config.toml
model = "spectrogram enhancement model"
dataset = "drum patterns on synthesised drum kits"
train_examples = 26041
gain_aug_db = 6
noise_aug = 0.002
n_mels = 64
hop_length = 160
input = "log_mel"
win_length = 400
task = "enhancement"
loss = "l1"
arch = "unet"
norm = "batchnorm"
hidden_act = "mish"
pixel_unshuffle = 2
widths = [48, 48, 96, 192]
blocks_per_level = 1
block = "basic"
attention = true
upsampling = "nearest_conv"
init = "small_normal"
residual_init = "none"
optimizer = "adamw"
learning_rate = 0.0033
beta1 = 0.85
beta2 = 0.999
eps = 1e-10
max_grad_norm = 0.5
max_steps = 8600
batch_size = 128
epochs = 42.3
lr_schedule = "cosine"
final_lr_fraction = 0.01
warmup_steps = 1720
weight_decay = 0.04
Rows from block 5, named by matrix and row number. Rows with one number belong to one attention dimension. Each number is 128 + 24 x the weight over its row's rms, rounded and kept within 0 to 255. All counts start at 0. Numbers have three digits each. After the name is the row's rms in percent of the matrix's.
# q: attention query, key and value (stacked) (model.mid.1.attn.qkv.weight, 576x192, the q third), inputs 64-127
# k: attention query, key and value (stacked) (model.mid.1.attn.qkv.weight, 576x192, the k third), inputs 64-127
q.93 140:172090123133090166077146125122143106106160136110113114130121151074112144117107180111113100165115174175104155179103130142114120063150163149141099117138105131105105138132141120144124141109156157
k.93 132:128120074105090117129108129116129118147128167116164103130170123133098115138136157068122088128132148141133121154145111140128150120134110146121107103077107114116090067119106106138145130126111130
q.94 065:107114135143155139124098109114149116136126104157101131135116129113132116139130092162130153103097070100132140098104142123158130162140097071130131111151104095120124176120123116139110143109154120
k.94 055:107138162110158143191120151120110165132126141121135140127136134157109116107191118143159162116105145095102093098143095131140134148129119101124102146122129123127169135127154092131129115150111125
q.95 089:067145126114170101206118135136150140113094124170129150114127108165144095137159091143137170085133078098123121095122121103150145192083106106110139117124133126157145126105131134103125114147109083
k.95 104:130129191138172164122148135124112127112127114132092149154094140113167124101144104176121160126167091142130132108122160120137132149137148103126147161165133117139160173130135151110124122131130130
q.96 107:114097100111120141096151090093133135133130149136146091106132140120115117072097146101127132112142115140105118136170148160187156149142115128146105149133115103076139127140171090175141166134107140
k.96 094:134096119133108124136121155149170127129118119132133159086129101134142107126177127151157176131134118144122161108118129121113111105111143138075090078125144127147195132129116137096159102132166091
q.97 117:145134098165106153102131144121181090093145096136114118087098155103164135098083145108098117142101156129131168158107128151146108131147146131166114119145127156083123162130128154177116158098156124
k.97 144:102109135105177148137151140167111157150086141113147136117168134162115136102143097128156137133153103152127115107156101136119126167094141116083104122108112098113125115134147080101135146155162136
q.98 094:130121182114132124131121132122059146150116171108125135162167119150090123130169117133142114105162129131119091122153125114087147102129125113117135136107107110164121095141140083085161130157099136
k.98 131:154140119152084116111101114084143120093163111142108115138086123088148128163103144132080105127110155101132140130096156124134125096152115147176161128150150170132125154134104191166110115108099128
q.99 076:127113149119122152110192108138102131171133169117160127150163180118107131065131161123110104138153133148165125166165144157122134135154159131128098109129126110090133118140183102146157178157127129
k.99 084:133108135172090118098110134098157122134145132129101153134104108095161133113151136163115154124131141127143140103099174142101101093119118147110106123153186145146185163138100149108132104143141128
q.100 128:100132111121102096153101115151112158144096142138145129129162094158100099159144108142117143112162118110160104104147129085114135139098108154104106116115143111158126099098106134095139122172100097
k.100 131:161139116149107132112103125096126099112170135138128089152117137109127147154094164113111083136087165130119140163130153136133109104158143132182157161155110155132084141125115157168107145077105153
q.101 101:122141134119091105145119140164094165144116134110156136140199102146086103142156113145117133116164110105168113127163147087089120128131121178113112117118123113151136091116111118115139135168126130
k.101 088:165130101159106134098125124110103115131154130097133093151116090093147169152098143120119082149083164110132112142115153136104114095155130135184137176166134134129094136134101132179106140080111174
q.102 075:170169142144131121125151157162155124125147094107178117141149142110141124140127146124095107179158155133172181144119151125104123108153182174130120090131148156136132126112136145142129159128151118
k.102 082:119119150133168128125160146163122144147098147103154136124149119128128162078133096155134139126159110132127091113166142150108108143106123115119107154123141089123146121132154083120128125139164136
q.103 117:140149144126103113147130143174118139163123126107169134139180103144113112152152118140087120128158140123172133134147141085079119115123153172120111118128138124159123105097122126103128149150131111
k.103 098:137131133158145127088118125114109111134157125099126107170130108100136178129108126147109088144098141148133111132130161136107105114136132120159139197155128149123086126133118106172101135084135167
q.104 074:166145133155111157090170149163119152145139125108173111139140139127136102132131151119094106168165111132189166155167151159087131127154165182132118115139107126111143117115158131141163143131163134
k.104 078:116118155149138139117136146148120154148100147097134134127127114120151166090146102174144146129157124136140120120146133134093092142102122096088107161133141119139149137144146104130127129147168132
q.105 141:151166165141110137144156167151107141154129133125175138136165148144114117104147149134123097157158136148183161151162159132100133109145181174141124114119136123114136113124159136118123163144145149
k.105 126:143120156158118118096135135109125096124140125107087125161081119068159160131110117158091102136092139135118130110114178145106094114129129101149145179176183150122136171150118143159094113101125149
q.106 106:116110119118149128117108115087120107089147110131089119132088157100132151117113135117146125112104116126066109125098106155192159134132099067133156150132123133122133138139141130147111110096128127
k.106 077:101137127101101113145106132121152150110116137152119161083132141149124072141142133099134145129166112104128161118116100118154154129125120153116126075083086112142166131115134154112154127165125096
q.107 078:151141119150112133118119170169178112116138098121142149105150129129152126138148131119098145165142128121185183149132149109088097117121173157162123089131146169133138138091117188108122152126171123
k.107 097:114136150114163137125172123166097142159087134107142132131159143144117167102111106138149130126132100143133104129159123116094119167111144119112117144118146093104125120144175068117116146150151138
q.108 110:144149126144150109129102143103176101097138095152071141115067119114166162148104122131145135130081142117096156108072110145125099137128116095129158116151129153163130166127098170129096095099147125
k.108 100:086148145089172149152156131139109172138087131150142130105165161169103110110135103125149138118147093138123106130147081119156145186127130112113118111083098083129129096123176097077138148165131112
q.109 138:119129124099116115148133115152100173158111164124161114145187090154095110153164109130121137116170098115171108118160133083112143114102130152125122129107130114145121102105102115090155116157098120
k.109 134:160137119157089112101096112096129103111176116130116098138103108099139137163096160112112093137105170110131146148106165139124112091162119138184151144164145169133118141128094162176114124092106152
q.110 100:136148114150122116109125140125203092097141090131116128074080143120165133129095135121114129148093155136143180135102131114135110149141138113128132101147140150124142174115096166161104125102159117
k.110 142:095130147093170152144150138172109152153094141115143144117161146160103128108144110125166140127136094145128105123155099117127135178117136104090109131096116081119121106125162075097126147152147127
q.111 073:154151133138109127133139136159149123143122124120153115143173104131108107140157120118111123137161117129177162140146123113065107109114173195139096101136150151164138119125109151109130142127148113
k.111 083:123123138121167151097151127158098144153115144100145110154145115123119168108112113144135106147117131148128093125152148138101112141117127108130128181140132110120107134138137067148103139120146150
q.112 111:116112130100105114136126098150094162169092168121166127164181112161083099142158120131112132094182111128147090136174136105112162134117108157121104138091118100123134090114132093109149147157104119
k.112 112:171125106162092104110098125095141094122175132122123115135120100096141148164117158117108099132102168129120140136101163143119112073151127139165140148166147177142114156122087179160103118091111136
q.113 124:154130136142118160091168144129130128134150127131158103111149167125126124064122161097110093158137140157146156166152142160135119121168172149171114127148112123089117128148168118171122176123153149
k.113 108:117099135139138115123142145153137136133102123111130151132120107127146141108152106173146154135146107138133119101133131119106112131094127114077089128129151112125179136137137106087133121155168116
q.114 086:126125124130153107144089147100150103102137102135075135104084107122155160180131112139119152123076135092106126118087107107125103128097114113112155117153152139172114149113077158118095096121122141
k.114 089:095145127082165133155148128150097152136113141142149115123158166162099118111105115098154105114130105123137113151144092106149156181130126117126151110092073089131080091111166106125136156138121147
q.115 115:145114151120097137131157145159098137156122153130174141138183125142096086101143137126101120137166122134176148150178158123108128121139157168132114117119116114109146109118146126125160164159127139
k.115 095:155117141162117121077129109123115114137157115100127126153095097085171165116128126160104105138091155133117144119109165145081094088127127129152121168190165161110127150145088131162104105083139158
q.116 119:120131134117098114145126123167097152168098150125162130150195100150086099143155113141115137105171108111158100117156134095087129113115129167105104122113120110144119104105102125088142132157108122
k.116 099:171128111153104122097110132095119093120172114120128089156118110097121156159092154119106095151091153125109126150135154141109103090148139134164157176154141172133081143126096149174105131082119152
q.117 082:150171094171103143119127134140185085094157095142124120086134153124167129118113128132071120151108161147152184139093149123129131115143166149144121093166147167134131161109110168168125126103170131
k.117 118:101136126113172139138153141152108162150102148109152133118157141153105145096136107137163122144154099146131105129166100130116125160100129106085110147114129086123123114123161058123131147160156116
q.118 106:142119115141125173096175111141126131128139132141144101113119156121141111062107167094116105142148128152134130151159156160170144134164137130159103141142119129068145132152174108174134165126141142
k.118 110:114117129138134132129138134158152139151112128109142156115135105129145131105163126163161168129148115154133128096142140140100113119104133111079078095117145108135189133126147110087155118163162111
q.119 100:158154149135114160109160146144121129166151139112152136144140148106108106102125137114105088149170132143174154163141168135098130116163176148156123115128121128105143125122141138132138150137133156
k.119 095:132113162162144125104141126137117125137126108097111157161104125081157163108130125167134127131108119138142113115135164137096086135129125093119117167174170144115148143136135117116106126136150141
q.120 082:150137149168134150117128171104169115108137101136095132126054178112158125112105142145137129158077166152106162123090116147132111113144154092133144110144132167108134143148144144147107119101154153
k.120 081:077147152096154151151166113128119158140070132147118155108114163158119096107143114126134167101170090128138141105136105111143145162117118131086124100117119107122158107126174124083162139178132106
q.121 131:122128154104128132129160118136064162171114179110178116160193144145091115089143133124139109133173117135142093143176131144121149135127133156125108143105107089100134095150169078128140160157111142
k.121 140:158125114166074105103104123093152090102164114131106119133090099083156137149126147139105120129117164123127158123103170133108113072139126142147145129169162164131146164134089183149133105096111123
q.122 104:170139138161115165108154159140151121125156114124138126119103167109133133093107161115103070175134164175171174171122163157106099112160177136162116117144136142100129144139149162146125156109171141
k.122 101:103111158128172135125160133157123155146110123119130142122137121144133143092146106145142155121158096127131114109148131121114108156113110100081098136110157099113154145129151102101128113155174124
q.123 122:111122133097130094149106122139086157150106153124132139157163098146093129172165098128136145102145111106139088122147119096103131134104118139097136151104131110173136114102097103088138099147107124
k.123 138:157128110144090108113103126092144103095161123149115103138110124096142125153105151114094101133114162108129134146104142130138133095157127148183151137147127152131105134128104173166112114091104138
q.124 078:108102121103141122143131094103069129137128146127133117147140132125086134102142122128164151083140105107068059120141119135170164127128083110123126144108111110121121114160140084112147111138087117
k.124 107:147119104144068109124086125093137099116165122129124131127102117107142094149133165116104112121114160108143147123098152130135132077143110147146141121138141164154131153123100168158135119101106117
q.125 086:148156106162124155107130138148186086104163092129119129090102146103175132110082152134111122166105141138145173144110136123144110141140146097137123096142128150101120172111114158159118134082161144
k.125 140:098123146119175154138148148170116155159093139109155142118156144166115139107140108140157141127146091156122112115159097121122134164104130106085114134105107099112131110122161077085145142154159125
q.126 121:133135162103124110149127137136079157173109166106164137166190123164087111135162121131137120113171115127154100133166130125098152135117127163114123141092122099155132075127144104091147129163119133
k.126 142:157139123153085101103110126095136095094158117135107114147086120089145141161101141132087099124106161117128144140098164124131124085152125148169156144162145175136126160133098170164114115088101137
q.127 114:139122134133088130129148132174097162169110149119169119148178109144097095121157137127101120127178132134197125130182149115093129108133152172130100119122134113114129090112132117099135155156135129
k.127 090:178110118153113114104114129136107106140167120096118102156100116088146170131107137149104109154082159141139132132118181148102089096132136117154150162173172170126107164140098136157090110091129157
q.128 105:128066124142123122093114091114117114106132132120057137120071129080110130108107129131080117141093144124086123139065092144140110117139113096144101141132125115104121144150140129163089129089118140
k.128 087:136109139134108170123139161173149122120146167148141149099161155100105111088158165135146141163167139148151172154153133134136141137182170130134118108126129114102141104139142142134151164134156119
q.129 164:147103118142135142104135099103129108113154127139097123130109144111113155113099168121110108148089172137088146151103105147139135138162151099145111154143100129098094130145151128183089158098134147
k.129 119:137146130130111168157132157146150131149152182166184114113207172142082112097133173108140132137135149148150139160159107151150173147171144128138126121105106092086153097113168124141157165137142130
q.130 105:131184151120147128165128179140127141143123141144190123139185124169121115127154136113162135126176111140168111105184153117123126117137127180112169111116142127149141127102105135097168127157116110
k.130 109:117137112110159093120107088101096130140112093087112111165091103140154159153105089136133108109089101108106085105105142102115094127077102119119138148131132155157105151129102104116101100115096118
q.131 064:174181103095158151095131169141111138157161128163159090131148130169119138127139139118130079156127157132133109129156145113145131141137170164128131156127120162125126121096133117156131145119148135
k.131 051:131129083121146101158110102122082144148140115117160105128162126172110139154072146066150098112080143148116122154127134120137127126113110147125125125139120130099111150107137108135138118135106141
q.132 077:104077126139107097092119069115131135106101101100088154118100139086139092134150102141090168112116121112091127126094097096108138114097075091134085109128128091128137117139126120108113123138131127
k.132 063:127112161139145131093160152165153110120137131116093188131090121103101118101157128180101162143174134144121165131129118137102129118133151130128123100114126116116149125143118135123135132129124129
q.133 154:106163140111114110172117157145141151144105141127154140119144107151150095137156088146152147111170082118150126097155143101122133113097110144119155095127152125157170131126095122065166105156122102
k.133 145:129109139137152089090109097096109134113115078098073146152054082110170146150133093155120127123121101113114120091085150114112093102087106112133127136151153144167104154140099132113088084124119129
q.134 046:158171105135134150134132180134078124172148150092183124125162162155091129125140145126148113150123156153192140153168145101127161131134115138112114111106127141096120088116099114094141151126131132
k.134 049:130167065115151087142101099101095126104121108120144088161135134164123153149113107105123108094076097118103101132130164084128123133091098151121141140141135158172091127100133112130122113137108142
q.135 155:104145132108122108154126157147132156143103131131150136130151106148140094137159088141158157096177079107172120096166145108119136124095112149116159102123145124164149124112099127071164102158114109
k.135 134:127101125150140093095121096090112127117113081094082139165064094115157141146118097163122123129115108113099124100086154097086081100082106113119128133151156157159110165132095138118102088105116132
q.136 099:123190149106136151159137158164128155155140149133198110117184122183129134129136129118152133124147116114160119125177149122112148127141131167110168115142144131149147119101115114110159114141128120
k.136 074:113124117116136086142118086114093127139118098102125100155107121134149152163095091126128103109087103098114095079084136108120100126073101140105143154131134150167103151129107082124091102114102112
q.137 057:136122120135144148083135110132098079106146117170088132120101177121103138099119138132109122106085145117103116120109113107189145162146113094139138170137127136108090137120136127151114133112125142
k.137 067:157125096146099151126142176159147115111162152145172092100193160134099105113111161142115127160145165175180162167145115136150178155168161150139119103141118120100142110097124160115142175131140130